Rows from block 8 of a small image classifier, named by matrix and row number. Each number is 128 + 32 x the weight over its row's rms, rounded and kept within 0 to 255. All counts start at 0. Numbers have three digits each. After the name is the row's rms in percent of the matrix's.
After each channel's rows are labels from the 100 images, of 14848, where the channel reaches its highest value: "responds to" is what is common among them; "peak at" is the part of the image that holds the peak. Only what is clearly more common there than usual is listed. The data: rendered made-up planets. In brackets: how many of the 100.
# r30: branch 2 reduce pointwise conv (model.blocks.8.r3.0.weight, 96x384x1x1), inputs 154-230

r30.3 110:073106124129135150068134125104104118102124181108148098088111058087087135223144127124021097161110128038106079146088112066123091112105079126085170077130101115122127110135117153169130103101115097117141084118138128134144143169138126146
responds to: rings (85); moons: two (56)
peak at: middle right (96)

r30.94 097:108155113131131128087138127102145163127125160124163105158117091061127097184158125115072090089130068135094115102117179091126134120091112126109105098140097110099141124159134141148143127165138167156096122124152127151173116127165142079
responds to: moons: two (69); rings (65)
peak at: middle right (99)

r30.68 105:119141125128127083165077064040148111131129133150086153114134113108142124066106130105163136087097146080114124124129116064126056132137125121098073116082089092134099106157064145117124115112111119093129153122101127065093138118114111157
responds to: rings (67); moons: zero (62)
peak at: middle left (49)

r30.60 098:095137126128123140170123090032119137139133114088140144209136155153129141087074133145146122143084159041091125119193124127128097107119125127171134120159102081201141129117102092118160124120109082146169119120140131132134152155108149163
responds to: moons: one (61)
peak at: bottom right (52); top right (38)

r30.14 099:099106113129147134112127114110114102107124196146134108123125057085104168241156126131059133151135124065118118122079083099131113108099104130127164068105123113116154095147138156167164075102154079114150094124128125150135158179127094129
responds to: moons: one (50); cloud-covered world (36)
peak at: middle right (58); top centre (28)

r30.24 095:138161087128173150169181157105191124090121162139116127201135130081177160111127132127177126051102164097151184036109090193128102126170151126131188160078073178118134246081113085119110197152154093088141127136131137107127129108081129132
responds to: moons: three (55)
peak at: top right (56)

r30.65 101:124123134125124133117119125134080134056130075072151154177051177163149102105137132193114140139077100126080129068136101089126140120121107130128107112138090129101066111060160095144086124148110124056120102123155132139130126074123153108
responds to: glowing rim (65); moons: two (55)
peak at: bottom right (96)

r30.92 103:109130130126124071174093078071099126126131125131079154073113145113156134077095127089134107109091151086103130146140097094125068112136113121110119136114056106115141116172076118124156114092095093137136172134122127080098142143119113178
responds to: rings (71)
peak at: middle right (50); top centre (45)

r30.31 097:116164107124120094167133100109101109102117165160145133073158102074157153177116126110131155103151069066135150088118093110118142110079138121148075116103120133081157088094106105133130096101129089096089121115119122107069116116084066095
responds to: moons: one (77)
peak at: bottom right (90)

r30.8 103:120151125126124073182096071053095116109127107124066156108117136103157114074122131111160165097107132083100139127160129067127097111131146120113071121106082115105109104178079133091167103121124106120093145135094125080090139138106124169
responds to: rings (64)
peak at: top centre (56); middle right (33)

r30.49 093:116158159126175146170124094058135173145128175210161111095193128069097132099200125097161153156163105118146161131084141137131162125141162131159142104121146169089183150162066168166150143109144129138066103134117129210163113160123133132
responds to: moons: zero (87)
peak at: top left (85)

r30.54 099:085081099126141130066129119121111117085123210120158119164123058060080153225155128143005089169143103066122084126082076083126113102104077124105170086101108117105106101171141161190147098097091076126144073127129128162130129179121119132
responds to: rings (90); moons: two (53)
peak at: top centre (56); middle right (44)

r30.7 100:138150162124111115139083119146068120066129097073133184138052124151147112101146128187148133130073099091100126073177097107129105108131114133105096113153091112169100089038137109105120100148120116069115140129134130094119134060139122124
responds to: glowing rim (70); moons: two (57)
peak at: top left (54); bottom right (39)

r30.2 098:169130114127149099125110127128194126061127146142110117151161108128118131059153126206121119126100148141089123066098135136134111131159090134095147144125125123078107127090141098161129157142101183104103101139123131131140123053133166111
responds to: moons: three (68)
peak at: top right (46); bottom right (31)

r30.53 109:068089105128076113125128122137100139078128132082146120125047057132108074123100132121052056129098144117085066163144131064120055122159082125066099097134157102151119093102092105128081102109107114099111132122117134045143125055114088135
responds to: banded gas giant (34)
peak at: centre (100)

r30.86 097:112144119129134139093135130100157153125123150134163106184125094075129107180147124122077090124153066128088119110130172081125136126107114124102127120148144102117139139154138140141142152182146177140085128124144127142170123112155161076
responds to: moons: two (68); rings (66)
peak at: middle right (98)

r30.17 092:139145169121126168146092142129097171078128116090165156157100146152122097085165126165138139110080136107090117091160117099128083084124116130122123138143081106172126126084139098141129121161118158080143094126159126105162117070135136116
responds to: full (51)
peak at: top left (38); top right (34)

r30.4 104:109105117128131145083126116119120100115125183133144097150125058086084165230163126125044121138142123073091086139098096091127111110108084130095171078137132096118143099141139154152131095101146082117135085128132129133148152173122115123
responds to: rings (84); moons: two (59)
peak at: middle right (89)

r30.83 093:121162087128166139172179122126206120081127165167130134209162154134153195080123128165171136084110205098141171032120096174131107108148149128133185135088047161129145242088105076097123210200154132101143160125143137133126119112095134123
responds to: moons: three (58)
peak at: bottom right (57); top right (33)

r30.84 099:113145067127099114177149157115123126074122114085137158154075070134129172053099129185129098102087176076096127090180123101126052103113088128096116110123103167158117156103128114107152128144131104122119136129131131042131122043128113158
responds to: moons: two (54)
peak at: top right (46); bottom right (30)

r30.43 097:115144113131119144100145137103160159130126159119164121187118106067136109169154124133083080104138073117098108113125172092126143134114112124096138126145146112116132148149139127147134162168129167147096129124132129151168119112158155080
responds to: moons: two (66); rings (61)
peak at: middle right (99)

r30.57 098:087144103127151163134160151072158117103130168110138133196119154106185150107120136168157137050083134083142162033081091155134110123168149123115170134077061157119101205039098075064116187137152100101110103127128134117116137138107127154
responds to: moons: one (68)
peak at: bottom right (68)

r30.42 110:068065088128107155098149173107104092147125160133143127090085082136151097177093124159059088098070160138118099113082167070124074106117108128077129135126073131150106129131071132108159147136141129129122136131170126040164146117147143144
responds to: moons: zero (52)
peak at: centre (100)

r30.22 105:070131089125098184157144181061096113128128108086157115154082099131168103057103124155109086094073188092092150078129120055122084123132116128084159149104091127112088171100134115146137177142106147129098091136145126039160117084151158192
responds to: moons: two (53)
peak at: bottom right (68); top left (31)

r30.87 098:124116092131109147141189210171169119105128178063131092165079073165135184093124130145063076137103116133113107144151162089122116130146089125090112101136144176151092081142112125138150094142112103142098138122134130122174145095136125114
responds to: banded gas giant (36)
peak at: centre (100)

r30.81 104:112169128125138061181073067044129105102129107133114132064123123100166117064122133124170149076122133065101142113150147076128089111125130124087100140099067105098147086161085120139167098132138137147099110131111126069107135131117104169
responds to: rings (66)
peak at: middle right (35); top centre (31)

r30.59 101:142123143125130155152113166138106107046125104072156186187083153108131142113165132185147162113085124098087155065138099141133123116144156128153110129147078138113099170031166114143086165150111113055097088131159128119120142105111128110
responds to: glowing rim (75); moons: two (64)
peak at: bottom right (100)

r30.27 100:142082112126169113048084095147202105129126158143122089167175175153113160157093134019074101094098092160136042162126141179126181131155121127146174124114057121114105005180017117105165042082116121131116118102120131158096131174133068188
responds to: moons: one (70)
peak at: bottom right (84)

r30.62 094:126109091123119104148081136134094074099130106079148192182066132145146148080141129178144111095066182102108138094126072139135120096116138133140112131125093120174094153080134093084172152122094094139164146129118131126083138087101153180
responds to: glowing rim (73); moons: two (62)
peak at: top left (50); bottom right (47)

r30.41 100:073099139129108066161112064069076119129123146146130154074118112091146096119121125113117113126133145090120116107118105071126094114111122120119109155090100104099133110146069141106138130080157078140160149129110128105111148140086101126
responds to: moons: zero (52)
peak at: middle right (35); middle left (29)

r30.36 112:125149107128146138118149147121148165132125174125167116140133102073107120190158124141090107113090084128107137103092175104130135120085124126120108091126083110100117126193152140150138125166127149152095127118124131157167127158166130096
responds to: rings (91); moons: two (60)
peak at: middle right (96)

r30.21 107:095123125125104086164085052032075129112123099126067150106104123105149120069124126108129121090122144068101118118151096066127096113128109121101082138114101093140117117185096130100150119098109096126126142124088126077087144128107117181
responds to: rings (71)
peak at: middle right (63); top centre (37)

r30.76 094:109200133130133086063138146120171150121128176171105171181143105102137151123139129176147121069148086103115134050088145171126148107145106131100160145098117150120109157139121134119132154114148098088101157132125133150121126135093109138
responds to: moons: three (74)
peak at: top right (70)

r30.30 094:137120112126131136162163191128107153063128089089166188176094138116116138082159133186155138135075148091106146095143127149132075101137136132147110134152067110137100182087167106140120155143130114123135107126169129127144136132109146144
responds to: glowing rim (66); full (52); moons: two (50)
peak at: bottom right (56); top left (32)

r30.64 096:083165138128129110134074071045146191156129116141146138089147171100084119126141126074119079149125076098111114157103162121133164155106117133143176092146100141160128151186069140128114166079093090141084094120078133142151113165145128145
responds to: moons: zero (72)
peak at: top left (67); bottom right (32)

r30.50 100:170087094120183158065109115170173127144131145092126119143163213171125147178120137028065145112095134193134071160106147163129209134120121128133138102096067108090130001202063137127176053112122158135080158114147134174134132135150107168
responds to: moons: one (68)
peak at: bottom right (75)

r30.89 111:110150107130125161114154151117142162140126163126166099143114102082112119178149125131094104106117081125103120103107181094127136128073117127105115109123113117098131136168149131160136144168130159165091111125137129149161120128162152090
responds to: rings (70); moons: two (62)
peak at: middle right (87)

r30.67 117:075130090128119100143126113047117117099126166117133139141131083118130114044080137129093074108108164069058117120122122050122063134160105126079089135095121101147036134148106086106107140093063087122100104127132129042102139112095115137
responds to: moons: zero (61)
peak at: middle left (52)

r30.52 096:170149169122174168160118115103149139106123180118140174125176110118144183138200127118130190161163088110117162104160136131129119122168150126139123154185135128118163091069187145176120093139167169132130082129108125156168119070127133100
responds to: glowing rim (67); moons: one (50)
peak at: bottom right (42); top right (40)

r30.9 099:131118140124112127145083139139086094067135085082168177167069123140140132095138134184146164103082170099106145069124071152133092096140167129156120125118120142156090172045158098095128174124117093117153108128126130094104151101105156159
responds to: glowing rim (72); moons: two (65)
peak at: bottom right (60); top left (39)

r30.44 103:130159106131129058168124078056109104134129142144097160093135105134152119088091132115141099094114158095109126097142094115128070134142122127113092129093088109120136120142070117125118123117113104142123138125121132075091130153119102147
responds to: moons: zero (79)
peak at: top centre (64)